Weights of a small segmentation model.
Model: encoder norm groupnorm, encoder widths [256, 384, 576, 864].
Training: adamw at rate 0.0017, 13500 steps, held-out accuracy 99%.
Data: trained on rendered rooms with furniture, 72500 training examples, 11.9 epochs.
Rows from block 8 of the encoder, named by matrix and row number. Each number is 128 + 32 x the weight over the matrix's rms, rounded and kept within 0 to 255. All counts start at 0.
# convs0: reduce pointwise conv (encoder.blocks.8.convs.0.weight, 144x576x1x1), inputs 0-71
convs0.20 [131 110 126 127 123 138 118 131 134 126 137  78 127  95 131 125 123 127 150 139 128  73  90 141 156 132 124 113 115 124 120 133 131  70 125 167 126 107 150 129 128 155  99 138 142 134 119 133 131 144 124 127 117 136 164 129 154 121  93 118 131 128  94 123 144 116 148 139 133 141 138 148]
convs0.21 [118 146 129 120 143 118 108 131 158  54 151 127 113  87 132 122 107 123 147 126 130 124 152 157 156 128 146  83 127 116 127 112 121 157 124 118 134 105 132 143 130 110 135  72 106 125 158 130 127 148 153 141  44 118 141 131 133 147 110 139 156 129 156 126 143  61 128 126 127 152 147 100]
convs0.22 [132  99 127 123 105 111 109 128 152  97  61  94 113  50 133 125  99 123 130 116 159  90 100 129 118 125 123  55 169 155 115  76 107 139 130 105 151 124 125 154 124  79 175  78  78 134 167 125 131 127 146 150  86 119 100 130 149 156 132 127 125 141 168 133 143 126 124 140 133 133 119 117]
convs0.23 [125  76 106 140 130 136 118 127 100 112 146  78 115  69 132 126 109 125 136 131 148 132 122 146 146 124 149 137 129 116 144 100 136 165 132 110 133 117 105 129 130  87 125  77 141 126 133 134 124 127 138  86  95 114 132 128 114 108 151 162 119 108 126 122 125  98 154 120 124 136 128  96]
convs0.24 [111 105 112 134 107 132 125 134 119  94 150 109 123 115 126 127  82 131 112 122 131 125 113 128 136 122 144 109 128 125 129 124 130 160 119 103 145 109 145 110 131 105 141 119 118 131 142 122 133 139  76  95 109 126 148 136 161 130 101 132 117 115 134 126 129 105 147 130 131 147 104 107]
convs0.25 [116 125 167 110 126 105  86 135 223  58 140 153 120   0 130 126  48 130  69  99 221  52 190  15  56 120 187  15 131  15 113 117  80 159 111  74  97 163 211 202 120  81 205  31 101 128 208 137 138 121 208 255   7  80 105 146  47 103 143  58 153  82 255 132 221  56  77 186 126 140  87 142]
convs0.26 [126 104 135 136 121 134 137 126 130  50 156 100 114 138 126 134 109 126 163 128 151 134 126 133 164 135 164  96 124 102 144  93 150 111 142 105 139 101 132 132 130 131 136 108 118 121 127 125 128 135  68  95  85 112 126 101 153  95 111 129 137 111  98 129 129  78 146 104 126 125 136  88]
convs0.27 [122 124 122 112 131 123  94 127 148  92 143 118 112  84 130 130 115 125 159 136 110  74 125  74 147 125 127 107 125 102 129  74 146  88 124  93 116 116 152 111 123 146  93 152 129 124 137 126 126  92 154 146  90 109 103 118 114 135  79 106 116 123 124 132 148 106 104 119 122 129 105 115]
convs0.28 [118 132 125 129 108 142 136 132 148 119 116 134 128 105 132 125 107 124 100 117 134 100 151 124 134 126 127 125 124 135 130 132 124 144 116 101 134 125 127 141 131 125 124 140 130 128 142 121 130 121 126 124  94 129 126 131 155 145 122 136 131 135 106 133 118  89 137 124 132 119 114 108]
convs0.29 [127 107 103 127 122 150 139 123  84 144 145 136 103  98 125 132 113 126 110 141 152  98 140 111 115 124 129 158 132  68 143 104 121 145 129  90 124 129 127 139 129 100 126 117 141 121 119 121 130 125 131 142 140 144  80 100  86 120 128 107 101 100  99 130 122 160 130 168 129 121  98  92]
convs0.30 [120 132 167  88  83 117  58 130 180  71 135 147 143  20 130 135  67 132  69  95 179  82 177  62  86 126 144  37 110   5  98  60 124 120 119 111 107 139 217 170 132 123 196  21 106 124 225 133 134  90 178 236  71 113  84 168  84 141 127  77 117 103 252 130 194 111  92 179 125 149  28 142]
convs0.31 [131 100 125 124 116 143 147 132 132 123 123  93 124 104 130 123 106 128 132 120 118 133 110 123 129 126 147 119 139 133 166 110 117  99 123 123 138 124 109 159 123 132 127 135 111 122 184 124 137 121 144 124 123 137 120 155 111 142 130 167  98 131 129 128 136 122 129 131 124 132 140 109]
convs0.32 [125 109 137 112  99 126 133 124 124 138 103 123 122 121 133 127 100 132 131 114 123 115 101 148 129 132 149 126 134 141  97 109 128 118 113 164 126 120  96 142 133 149  98 137 132 127 126 121 130 112 144 115 122 135  81 122 129 125 102 120 124 155 112 133 123 141 123 125 131 143  98 145]
convs0.33 [135  93 191 117 165  93  40 122 201  55 170 100 159   0 128 147  52 138   0 146 209  96 164  33   0 125 157   0 136  35 118  91  23 132 160  56  64 238 208 159 136  61 255  45 123 128 249 148 129 110 227 255   0  66 111 201  61 143 142 110 160 128 255 133 235  77  36 201 130 183   0 107]
convs0.34 [137 130 110 122 137 132 139 122 118 167 111 116 119 117 129 129  98 126 145 115 129 111 129 135 141 123 135 131 142 139 124 100 139  85 122 124 133 131 119 145 134 141 111 132 133 129 146 122 130 115 177 120 120 124 111 140 121 129 102 141 135 141 123 130 124 132 132 123 134 134 135 135]
convs0.35 [128 119 136 117 135 129 125 133 116 135 130 103 117  99 128 131 132 121 121 128 120 118 133 119 135 133 134 129 131 103 119 123 132 106 118 126 122 128 129 144 124 144 114 121 137 133 152 126 125 118 145 107 102 127 104 141 132 139 105 130 121 133 125 133 119 117 129 124 133 126 114 129]
convs0.36 [129 100 161 113 110 126  69 129 181  44 172 135 124   9 125 130  58 128 113 116 157  70 166  50 115 125 155  61 123  88 104  84 113 158 128  68 113 158 195 167 131 110 186  70 105 124 184 136 137 109 208 235  80  93 119 122  95 137 144  90 143  97 255 125 200  87  71 187 132 164  90 100]
convs0.37 [127 149 124 126 116 138 113 127 121 137 132 154 112 129 123 125 134 121 136 117 102 149 164 100 126 130 125 137 140 122 109 126 139 143 127 132 124 110 124 130 134 125 115 118 123 133 109 134 128 119  90 122 128 122 125 123 131 107 112 110 141 115 110 134 110 129 132 102 125 128 122 128]
convs0.38 [118 182 133 131 169 162 131 132 143 103 181 140 132 179 130 134 180 132 151 127 193 183 128  56 192 125 119 142 142 121 155 130 174  70 127 168 123  97 133 135 128 157 109 119 160 115 135 129 129 151  79 117 103 113 145 157 151 131  69 117 169 120  69 132 109 113 178 137 131  70 101 126]
convs0.39 [115 118 159 127  74 120  98 128 178  15 121  83 122  47 125 124  71 132 135 121  95 161 118 133 131 125 132  45 142 112 112 149 117 100 115 164 140 105 159 102 131 111 161 121 114 120 143 130 127 155  86 165  46 115 139 122 148 119  98 134 129  97 134 122 152  66 144 110 132 159 118  87]
convs0.40 [148 121 179 101 182  76  59 122 210  76 186 128 169   0 127 139  60 130   8 130 218  51 190  34  31 131 175  24 165  18 113  48  69 160 155  42  86 194 204 175 127 109 236  91 106 118 255 139 130 101 254 255  35 107  98 195  77 175 170 106 165 142 255 128 239 120  61 213 131 153  17 112]
convs0.41 [130 141 104 137 142 131 118 134 109 132 119  98 110 165 131 126 112 134 159 123 162 112 114 120 155 129 130 126 149 154 130  78 167 143 128 102 123 123 134 114 121 142 102 134 126 124 122 132 130 139 106  82 138 113  96 125 136 121 124  98 158 117  98 134  97 141 157 121 126 111 131 134]
convs0.42 [142  82 126 106 124 112  94 128 154  97 173  54  77   0 122 123  72 128 109 115 107 145 104 111  95 136 153  42 138  94 130  79 102  99 123  98 127 140 144 124 124  54 144 104 110 124 149 135 127 131 176 182  23  80 139 124 153  95  79  84 148  67 183 132 195  73 117 129 129 188 106 149]
convs0.43 [132 107 109 127 123 117  77 130 157 132 124  65  93  12 127 131  90 136  33 125 157  76 131   2  49 122 110  86 148  99 118  88  77  81 135  76 109 156 166  69 134  51 148  97 134 118 147 132 125 133 107  64  59  96 113 163 127 133 101 128 137  78 166 134 150  89 107 136 129 104  44 130]
convs0.44 [136 134 126 125 143 136 127 131 129 143 129 123 124 150 125 122 148 121 127 124 129 136 128 110 137 129 120 151 130 125 119  94 147  82 132 107 124 133 143 143 128 129 111 151 128 121 140 131 125 105 133 107 144 110 138 146 119 140 105 120 120 126 136 125 128 119 140 117 132 123 120 120]
convs0.45 [127 103 119 127 134 142 148 126 151 144 114 113 130 133 126 130 163 124 177 115 114  82 101 179 144 128 132 150 122 152 161 137 155  94 115 197 122 107 150 155 131 127 101 189 130 130 133 133 125 149 121  92 163 128 158 165 134 110  93 139 124 148  95 131 153 139 128 129 133 145 178 148]
convs0.46 [118 129 131 132 106 113 125 130 112 100 143 113 122 120 124 133 113 128 100 131  88 158 128 154 137 129 127  88 133 135 104 139 114 158 118 154 135 114 120 114 130 124 126 110 132 125 115 135 128 146  87 120 102 148 133 122 126 103 120 130 121 112 123 126 118 121 140 104 126 153 114 117]
convs0.47 [134  75 126 106 114 116  97 125 163 112 133  38  64   1 130 122  64 122 116 128 159  17  72  93 125 123 131  14 125 116 125  78 119 105 111 101 102 150 143 144 130  86  98 130 133 127 167 133 124 168 159 183  45 117  85 115  83 110 125  74 151  55 144 122 197 102 113 167 126 147  93 145]
convs0.48 [108 111 127 126 119 140 132 122 123  73 115 176 103 134 124 126 111 132 125 120 128 137 133  82 126 133 130 117 141 111 126 130 105 129 125  89 132 131 112 138 131 135 132  62 136 121 156 125 125 122 127 102  91 113  92 137 106  99 141 161 132 106 123 130 102 100 134 104 127  97 118 108]
convs0.49 [116 115 151 123  77 118 101 126 163  36 106 102 105  75 127 124  85 134 153 124 112 151 123 135 151 130 133  35 145 120 136 136 140 102 109 164 138 105 169 124 119 130 152 103 106 121 133 123 128 168 111 187  47 125 143 110 141 110 104 122 123  91 132 129 139  79 136 109 127 154 137 103]
convs0.50 [144  96 127 101  96 110  91 134 167  45 115  69 129   0 130 138  32 133   0 104 129   2 104  30  40 130 145  60 126  60 125  55  70 152 129 103 125 144 165  96 125  46 181  75 122 126 179 135 139 117 158 141  70  90 103 140  83 148 151 105 128 100 217 132 190 103  72 160 119 139   0  86]
convs0.51 [124 134 150 125 146 122  97 134 153  92 159 141 127 126 125 125 104 122 154 133 150 167 151 110 144 135 119 112 149 129 122 119 131  84 127 110 146 121 172 116 132 147 144  84 120 127 132 129 127 157 159 180 100 121 138 132 133 140  86 131 166 145 162 132 143 135 136 147 124 161 110  98]
convs0.52 [119 137 112 131 120 131 125 133 115 121 100 130 112 122 127 131 140 130 134 116 131 102 134 132 148 131 145 139 135 115 147 136 137 117 125 168 123 112 125 128 126 135 104 137 129 131 103 134 123 129  87 109 123 132 116 125 127 119 107 116 129 117  86 125  91 113 127 104 129 115 124 137]
convs0.53 [123 152 126 141 139 130 122 132 132 134 156  88 138 124 123 128 126 128 138 125 137 167 115 106 149 129 130 116 137 144 126 124 144 109 129 125 131 125 138 123 127 129 125 115 133 122 141 128 131 142 120 135  98 124 158 145 125 135 101 135 117 113 130 129 147 100 151 142 130 126 129 129]
convs0.54 [164 109 121 117 112 104  58 127 219  87 164  52 104   0 126 132  29 134  22 126 209  56 118   8  42 126 139   3 101  53 149   3  84  59 133  71  96 172 163 128 131  61 178  64 142 126 210 126 135 166 200 242  15  57  96 179  66 129  64 124 172  96 223 126 219  81 125 171 128 101  31 138]
convs0.55 [132 119 126 120 167 131  93 130 159 137 129 116  89  26 125 130  54 123 105 127 165 135 156  72  74 133 128  95 165  91 173  76 103  92 123 138 100 172 222 153 130  43 175  94 138 129 159 130 129 118 163 172  42  80 111 143 126 127  82 105 158 101 181 128 168  93  90 155 126 168  92 202]
convs0.56 [118 136 141 118 139 127  96 123 188 144 169 143 105  77 133 131 111 122 143 122 141 107 170 105 133 127 112 128 135 103 144  99 115 131 115 113 119 127 167 116 123 112 152 121 108 124 177 125 130 117 153 167  89 108 132 138 107 128 130 114 128  97 180 133 166  88 110 123 127 133  88 121]
convs0.57 [129 170 113 134 159 116 129 127 102 170 113 152 132 165 130 130 124 126 108 141 140 135 149 162 126 125 123 129 138 108 148 127 132 146 132 153 128 125 122 137 127 102 137 111 139 130 142 130 131 134 140  94 144 139 129 140 131 143 146 132 124 139 147 129 115 151 133 126 135 138 115 141]
convs0.58 [128  93 127 122 135 139 133 125 172 125 124 100 143 108 134 122  96 132 173 119 135 136  86 141 149 124 136 126 138 144 152 108 149 108 122 121 139 119 110 145 132 150 132 157 125 130 178 130 130 151 139 147 116 138 124 159 132 133 113 161 125 153 123 129 173 127 142 135 133 131 180 129]
convs0.59 [120 140 120 143  75 124 115 130 131 121  97 107 125 127 125 128 107 140 110 119  94 158 137  98 122 128 128  98 127 127 121 151 138  94 110 162 136 102 151 109 130 132 130  89 114 131 133 129 122 110  81 106 114 115 159 151 155 117  68 134  72 108 127 133 114 100 144 107 134 115 134 122]
convs0.60 [122  87 110 103  68 124 115 128 121  68  98  91  83  81 125 132  62 124 153 105 116  76  83 148 125 125 123 105 158 159 109  65 146 100 117 151 128 109 121 138 131 113 145 137  89 130 153 127 126 140 132 111 118 132  56 116 151 127 109  90 144 143 132 129 151 138 110 147 131 160  95  88]
convs0.61 [122  85 169 121  63 116  58 131 197  57 174 149 120  44 128 137  84 132 105 110 181  45 165  86 115 124 102  31 113 133  82 128  88 106 110  77 140 145 205 163 124 144 171  90  72 123 213 124 128 131 234 205  71  70 148 122  78 126 140  81 127  89 255 124 161  77  91 175 121 157 116  91]
convs0.62 [122 110 155 117 138 117 118 132 160 122 169 107 128  56 124 131  93 128 113 119 120 143 144 131 117 134 130  84 133 125 128 111 110 128 115 128 123 108 149 144 131 130 114 105 124 125 161 126 133 151 161 161  72 127 136 128 122 142 102 121 153  95 155 124 163  89 118 134 131 163  92 141]
convs0.63 [109 125 157 143  83 100 111 129 142  50 133  81 112  77 125 124  91 124  95 112  48 140  98 150 129 128 125  58 159 134  94 141 100 143 116 184 160  90 122 117 133 123 162  97 103 127 141 125 130 170 110 127  59 146 125 117 138 119 104 138  82 116 139 125 124  82 124  99 124 165 100  97]
convs0.64 [126  98 162 141  81 106  77 131 199  45 115 140 154  92 125 123  82 122  96 124 170  75 131 110 108 128 116  78 118 142  88 137 111  54 127 121 123 130 205 130 123 152 166 155 109 119 186 128 128 176 183 178 104 113 153 140 143 149  86 114 146 131 206 125 174 125 126 179 132 161  79 113]
convs0.65 [121 148  95 135 138 145 167 122 146 117 109 140 108 147 128 134 118 122 178 121 143 124 148 155 143 134 166 160 125 143 126  97 191 116 131  86 113 134  97 134 134 158  91 118 132 128 122 122 136  79  82  55 144 106 123 134 170 124 110 129 175 127  88 134 122 125 150  85 122  81 167 119]
convs0.66 [147  98 151 116 136 108  40 127 212  45 166  81 127   0 133 135  38 136   0 140 206  47 138  23   0 133 145   1 111  46 168  85  19 124 158  91  81 190 231 121 121  27 219  87 147 126 207 130 132 148 201 208  23  52  88 171  96 141 161  67 169  99 255 131 255  98  60 194 130 166   0 110]
convs0.67 [126 109 174 136 128 127  71 130 172 140 180 135 149  96 124 124  90 132 158 137 179 163 148 125 130 132 123 119 142 129 115 131 123 164 132 119 136 133 183 160 130 142 179  91 122 128 148 124 136 133 179 209 101 124 146 123 126 165 113 105 159 144 222 124 175 125 144 165 128 163 131 122]
convs0.68 [126 144 105 118 118 130 132 127 158 139  94 144 131 146 128 123 126 134 148 129  94 153 133 124 128 132 130 155 118 193 132 160 172  92 125 166 127 118 163 166 121 124 109 132 116 131 122 127 135 105  94  96 128 112 208 173 177 143 108 120 150 126 142 127 154  86 121 119 125 104 188 167]
convs0.69 [118 171 117 134 139 118 109 133 152 172 136 140 124 110 133 130  96 127 128 124 165 127 138 116 139 131 134  96 122 109 102 101 133 161 127 151 136 121  92 125 132 121 147  76 128 124 159 132 134 131 136 161 104 132 102 127 126 150 134 108 120 155 148 126 141 126 132 147 124 120 102 121]
convs0.70 [140 101 153 128 125 116 103 131 151 142 155 172 124 143 130 132 118 135 179 107 155 182 139 116 132 121 110  84 122 133 128 132 118 100 132  53 125 152 139 126 126 169 143 103 106 122 112 138 131 157 194 170  64 102 111 100 106 113 111 112 134 107 167 124 125  71 112 166 129 121 173 150]
convs0.71 [132 134 151 133  90 114 126 123 121 201 138 172 160 156 127 131 113 125 144 141 142 126 142 182 151 129 109  89 130 105 162 152 109  92 135 149 139 115 150 136 124 137 119 112 143 131 130 120 128 172 147 206 108 122 172 134 105 121 102 115  83 102 124 133 123 107 136 164 123 141 183 161]
convs0.72 [131 115 110 121 118 127 128 129 119 143 106 124 118  96 134 134  93 125 137 122 116  76 126 167 134 132 133  99 126 125 139 118 121 116 127 146 128 127 102 142 130 126 126 142 127 127 133 133 133 141 180 129 135 124  97 123 119 118 129 120 114 150 115 124 128 147 123 122 123 147 121 141]
convs0.73 [128  68 146 102 155 118  95 134 167  99 155 143 126 156 132 126 113 127 178  97 158 148 123 104 182 131 140  88 125  65 162  60 119  94 104 128  91 127 168 126 129 123 110  57 103 115 169 134 135 154 194 255  76 106 136 135  70 105  68  72 140  99 174 130 144  90 100 149 124 149 170 120]
convs0.74 [118 105 143 116 127 125 111 133 154  60 155 105  91 108 124 125  66 126 152  97 117 139 119 126 149 130 152  76 139 121 101 124 131 110 105  93 148 119 134 142 132 109 121 101  94 124 163 130 133 127 158 155  67 122 148 144 161 114  70 101 122  67 175 132 142  80 114 149 132 176 158 103]
convs0.75 [111 122 120 138 127 112  95 122 147  88 167  82 113  59 133 129  88 138 143 121 103 179 134 128 143 131 129  62 142 127 116 128 129 121 115 110 143 113 118 123 124 137 119 110  85 118 142 129 125 133 138 166  65 137 110 125 120 113  81 124 138 113 130 123 141  97 114 128 131 140 111  90]
convs0.76 [127 114 119 111 149 116 126 134 132  97 183 106 116 140 132 125 128 128 151 111 100 156 103 155 154 127 115 120 144 131 116 118 132 128 108 147 136 107 140 155 129 118 115 107  89 121 149 133 131 147 166 150  99 134 128 117 102 139  79 114 120 111 129 129 125 100 118 119 128 145 126 125]
convs0.77 [141  74 117 114 113 125  94 124 152  74 107  83 101  22 129 127  61 134  38 125 144  43 120   6  53 121 162  77 126  67 153  54  84 104 140  69  96 144 155  91 128  45 152  75 131 131 161 130 137 114 139 174  81  93  77 125  73 116 123 114 133 103 174 133 165  89 117 141 129 122  27 112]
convs0.78 [122 124 162  91 218 112  48 123 181  61 211 114 155   0 127 134  57 133   0 131 228 108 175  21   0 131 203  13 103  32 162  70  69 161 157  69  47 194 218 168 133  83 246  80 144 124 221 131 125  95 185 195  13  61  77 198  69 163 139 105 172 140 255 122 255 103  60 196 127 131   0  95]
convs0.79 [101 168 128 128 158 124 113 129 104 126 196 132 121 146 128 132 109 129 118 107  66 186 112 152 121 123 118 146 147 117 125 136 141 139 115 107 138 137 128 127 127 137 126 131  92 118 167 129 126  88 164  49 112 118 110 146  94 122  89 114  93 104 166 124  97  98 115 120 123 176  86 111]
convs0.80 [128 116 151 129 145 130 125 133 141  69 173 102 130 117 123 121 120 123 112 107 115 143 111 142 122 134 141 113 115 149 101 126 110 140 121 116 147 130 144 122 123 107 139 108  94 122 114 121 130 145 104 106  71 102 146 129 151 116  88 139 120 117 139 123 132  70 126 122 132 148 141  96]
convs0.81 [115 108 148 119 100 137  96 125 140  41 156  80  90  95 122 127 103 129 122 109 124  95  90 131 165 132 115  84 127  87  94 118 111  48 113 123 135 118 137  87 125 152 103 145 123 121 146 130 128 172 156 159  73 137 144 132 104 141  65  99  74  83 120 124 119  88 153 142 123 162 106  99]
convs0.82 [130 105 117 124 110 132 120 133 114 139 110 130 133 127 134 134  96 131  80 115 134 111 118 124 116 132 100 112 111 111 150 132 104 143 129 143 137 140 123 118 125 102 154  87 135 131 133 131 133 145 125 112 125 134 105 129 123 137 130 110 112 139 121 123 122 130 132 148 130 125  89 116]
convs0.83 [122  81 141 117 111 123  73 131 185  57 171 119 116   0 123 139  40 130   0 108 255  45 177   3  15 126 188   1  99  27 156  67  73 177 133  97 110 143 195 156 123  60 237  38 111 123 221 127 124 156 163 206  40  80  69 177  79 117 161  79 153  77 255 129 251 102  80 190 129 113   0  89]
convs0.84 [122 151  98 147 133 117  64 133 113 123 118 153  95 160 127 124 154 131 128 127 160  82 134 115 112 136 106 140 151 111 155 112 127  85 126 103 138 112 122  55 133  82  90 132 133 130  59 135 129 151  85  83 148 136 117  81  90 100  89  72 129 105  94 134  68 148 133 113 125  95 100 145]
convs0.85 [125 141 145 148 101 102 119 124 141  31 186 139  91 120 133 129 119 128 137 122 100 147 134 143 132 131 104 104 145 130  83 171 139 167 125 115 132 112 155 154 129 127 108 132 124 131 152 124 128 166 148 103  97 123 157 142 112 109 125 143 107  86 135 124 134  88 145 102 123 196 100 105]
convs0.86 [118 139 117 124 133 123 123 128 130 136 175 105 117 127 125 124 112 130 121 109  90 168 123 129 129 127 116 115 137 137  87 119 141 158 119 121 125 114 127 129 125 128  99 124 107 117 119 131 123 114 140 125  90 113 116 139 134 138 121 104 144 111 133 129 129  97 111  98 125 138  92 135]
convs0.87 [120 121 129 147 109 134 119 126 110 109 111 129 117 130 124 128  98 130 116 130  88 137 135 134 141 130 137 142 122 161  96 152 123 101 123 159 129 111 137 129 126 115 110 124 141 128 129 124 133 140 111 127 128 130 127 132 144 122 114 100 113 124 107 127 107 128 146 108 136 143  83 110]
convs0.88 [159 113 179 139 153 120  47 133 201  64 187 122 134   0 123 132  44 123   0 122 210  92 188  26   0 124 175  37 118  51 129  93  28 150 150  69  69 192 193 116 123  51 255  80 138 115 181 137 132 121 158 183   0  42 119 168 103 133 154  60 211  93 255 131 242  55  63 186 125 170   0 113]
convs0.89 [128 146 111 141 119 117 108 131 106 143 103 140 121 171 131 126 132 126 100 124 140 126 112 109 125 128 118 116 141 102 141 136 126 122 133 179 134 107 132 113 123  74 127  83 122 134 115 133 125 149  90 100 120 130 117 119 142 105 141 106 112 122 100 122 113 129 132 144 127 119  91 149]
convs0.90 [160 111 194 132 177 112  37 124 219  78 207 120 158   0 134 138  72 128   0 130 209  98 173  19  13 128 136  25 123  58 135  94  35 115 150  45  79 223 230 140 123  87 213  58 127 127 198 138 134 126 210 235  24  49 137 191 105 159 164  95 199 123 255 125 242  77  91 196 123 159   0 132]
convs0.91 [131 158 132 140 161 125  95 134 132 170 166 138 130 113 133 133 119 130 146 140 168 178 168 100 138 123 104 120 145 112 127 114 141  79 132 102 139 124 113 129 125 123 127 121 125 125 153 129 128 151 153 171 122 146 114 111 116 153  95 121 151 134 138 133 131 157 132 145 124 108 116 122]
convs0.92 [131 138 109 142 143 121  96 130 108 182 131 118 112 125 126 121 116 128 147 147 142 155 118 129 147 136 121 119 146 125 125 117 152 151 124 176 140 110  95 124 129 124 119 142 133 131 152 133 127 131 112 144 122 135 101 118 138 122 125 126 107 113 107 128 135 142 138 134 131 119 125 129]
convs0.93 [121 145 123 131 123 117 117 128 120 133 127 125 130 115 125 133 126 125 129 135 146 146 137 125 141 128 120 111 132 127 128 121 132 155 123 164 139 117 120 132 127 126 140 123 134 129 148 128 123 138 110 114 116 141 107 127 138 118 129 129 136 122 126 127 129 132 132 132 131 126 101 123]
convs0.94 [128 137 120 130 137 126 110 130 106 175 170 142 118 161 124 127 122 122 122 126 167 160 125 123 133 124 119 104 145 142 120 115 136 144 131 136 151 122 105 123 123 108 150  99 132 125 173 130 127 153 116 116 114 150 102 127 136 143 127 130 134 126 147 126 128 137 128 154 133 125 117 123]
convs0.95 [127  90 144 124  81 124  95 134 177  77 115  97 112  46 128 133  75 122 108 120 133  48 106  98 118 127 136  73 151  97 130 106 107 111 122 140 143 114 150 123 123  60 135 132 128 126 166 125 126 165 126 205  81 123 133 125 128 126 111 102 131 112 172 129 179 113 105 144 135 159  95 103]
convs0.96 [136 103 114 106 139 131 117 128 158 134 142 131 122  91 127 124 108 132 153 129 192 134 141  76 140 128 127 106 120 126 148  72 132  63 112 105 118 126 123 145 128 117 136 147 127 128 205 128 126 142 153 190 106 120  96 160 133 137  90 163 158 130 164 122 183 125 116 163 124 127 135 152]
convs0.97 [126 169  98 145 110 122 105 132 102 218 108 111 135 174 131 128 111 125  94 142 185 102 114  95 133 130 123 117 143 126  98  93 140 139 130 109 149 128  91 100 123 107 131 117 139 134 153 129 123 116  88 105 150 163  98 121 155 161 130 148  89 130 129 128 104 199 136 145 134  70  94 117]
convs0.98 [127 147 115 134 136 113  95 125 110 166 165 139 126 120 133 129 112 121 135 120 163 139 139 138 128 131 118  84 155 142 115  91 137 162 125 130 161 136  91 137 128 116 158 124 122 117 160 124 134 159 142 142 113 152  89 113 130 137 131 119 135 126 145 134 121 155 130 151 129 134 108 113]
convs0.99 [120 148 122 131 164 130 109 129 108 174 182 119 131  88 131 130 114 137 144 137 161 193 124 104 158 128 126 101 151  72 156  90 155 139 127 146 144 119 102 155 129 148 148  88 116 120 193 122 131 146 143 181  93 147  99 120  71 161 124 149 135 128 142 131 149 134 145 144 133  92 121 129]
convs0.100 [170 109 134 109 153  98  78 132 195 130 169  60  92   0 124 138  84 135  51 143 164  46 136  61  46 134 118  66 128  55 178  52  82  95 138  85  52 207 221 125 136  88 156  86 143 136 166 138 130 113 198 217  39  85 122 180  86 114 127 102 158  94 241 131 253 112 108 175 131 161  76 152]
convs0.101 [122 101 129 117 120 114  65 134 169  99 156  43  80   7 131 127  75 133  27 118 164  78 133  29  29 124 117 100 171  98 101 105  60 115 129  71  92 168 212 114 125  32 175 101 107 119 161 136 129 129 157 113  55  79 124 172 122 123 108  80 122  99 216 129 174 123  98 143 124 155  43 125]
convs0.102 [128 158 136 128 161 129  85 132 128  93 199 136 141 157 130 127  93 128 131 131 140 202 137 149 149 133 112  98 158 133 113 126 137 130 118 107 166 119 111 133 130 107 177 127 116 120 196 133 132 166 171 163  95 143 123 115 121 169  85 118 139 150 180 133 127 131 126 154 128 157 107  71]
convs0.103 [124 154 107 126 149 132 143 129 127 162 142 106 133 116 133 132 128 132 143 134 134 126 105 138 137 122 148 130 131 140 121  80 162 123 116 167 139 115  82 145 127 134 126 160 135 114 166 129 131 139 122 120 153 170 100 135 149 126 126 122 147 155 100 130 167 175 135 143 133 134 110 135]
convs0.104 [136  83 148 129  94 128  94 124 197 114 130  60  86  27 124 124  73 127 136 138 160  67  79  94 114 129 142  55 136 152 116  82 103  61 124 110 116 152 175 146 121  72 128 136 118 134 143 132 133 176 178 189  59  99 112 107 128 123 105  75 182  99 159 128 218  92 130 144 128 166 138 150]
convs0.105 [123 126 107 133 147 117 116 130 132 133 132 122 114 122 126 128 120 134 140 131 167 113 112 120 145 130 135 117 137 120 125 110 136 123 122 138 141 111 116 137 130 113 134 133 131 123 154 133 123 141 112 113 126 134 127 129 145 113 122 121 126 116 127 132 142 143 134 153 124 124 138 147]
convs0.106 [138 113 124 109 126 120  97 125 167 106 128  79 118  16 133 125  84 126  73 137 164  92 100  44  85 122 125  61 109  69 176  83  97 136 121 121 113 138 133 116 123  68 160  80 110 137 145 129 131 152 131 229  72 108  83 136  94 135 150 128 161 104 166 122 208  93 113 155 122 121  74 106]
convs0.107 [136 126 155 118 155 107  63 126 194  82 198 155 125   0 128 126  71 131  75 126 169 108 182  48  59 133 139  17 121  50 120 115  79 161 122  65 125 175 219 174 125  54 193  13 109 120 212 129 125 124 216 223   0  41 134 147 102 126 172  63 183  71 255 122 203  61  77 170 133 160  89 155]
convs0.108 [131 116 119 124 114 137 139 126 146 133 143 150 135 122 126 126 121 130 137 112 139 109 127 123 149 123 120 113 132 109 140 148 124 114 121 166 138 134 143 141 128 114 134 120 129 132 146 134 132 152 127 109 121 119 159 140 146 123 129 127 107 146 112 132 143 112 137 140 128 131 142 160]
convs0.109 [122  83 157 108  47 136  76 133 182  84  71 153 118  70 131 124  42 125 135  99 122  85 119 158 112 121 126  52 117 116 142 132  79  87 116 173 111 119 194 131 124  65 157  95 119 130 100 127 134 154 169 221  54 106 154  92 113 104  96  82 135 125 189 123 166  68 118 146 135 194 139 122]
convs0.110 [125 117 130 125 101 126 113 122 156 122 111 115 133 115 131 123 123 128 127 125 130 100 143 178 139 130 125 125 115 126 139 137 110 106 125 205 125 120 136 140 130 119 116 131 115 120 121 124 127 162 139 136 125 126 138 125 126 132 104 114 124 145 106 122 129 120 137 129 131 141 113 135]
convs0.111 [135 139 107 125 146 137 125 127 126 108 127 148 124 132 129 122 133 123 105 121 110 133 131 115 124 126 132 107 128 126 103 128 141 134 133 130 115 133 126 118 121 137 116 140 117 128 119 125 136 100 110  91 113 119 132 141 129 134 112 100 134 131 134 129 106 105 122 126 122 112  87 136]
convs0.112 [132 112 135 118 129 137 138 131 176 126 115 123 141 103 128 131 110 129 118 124 111 112 131 140 133 129 139 121 116 123 145 145 137 122 124 141 119 141 144 133 129 132 117 132 122 126 150 124 123 116 135 114 118 118 154 174 145 147 116 133 125 141 149 127 172  90 128 138 123 139 120 146]
convs0.113 [145  51 152 154  83  96  46 129 202  53 145  88  82   0 131 125   0 133   0  99 186  14 125  41   4 125 158   0 107  77 145  99  41  91 113 114  97 159 182 121 122  33 223 108 113 110 223 123 124 172 185 213   8  45 110 177  98 101  96 101 162  77 255 125 236  71  71 180 132 230   0  69]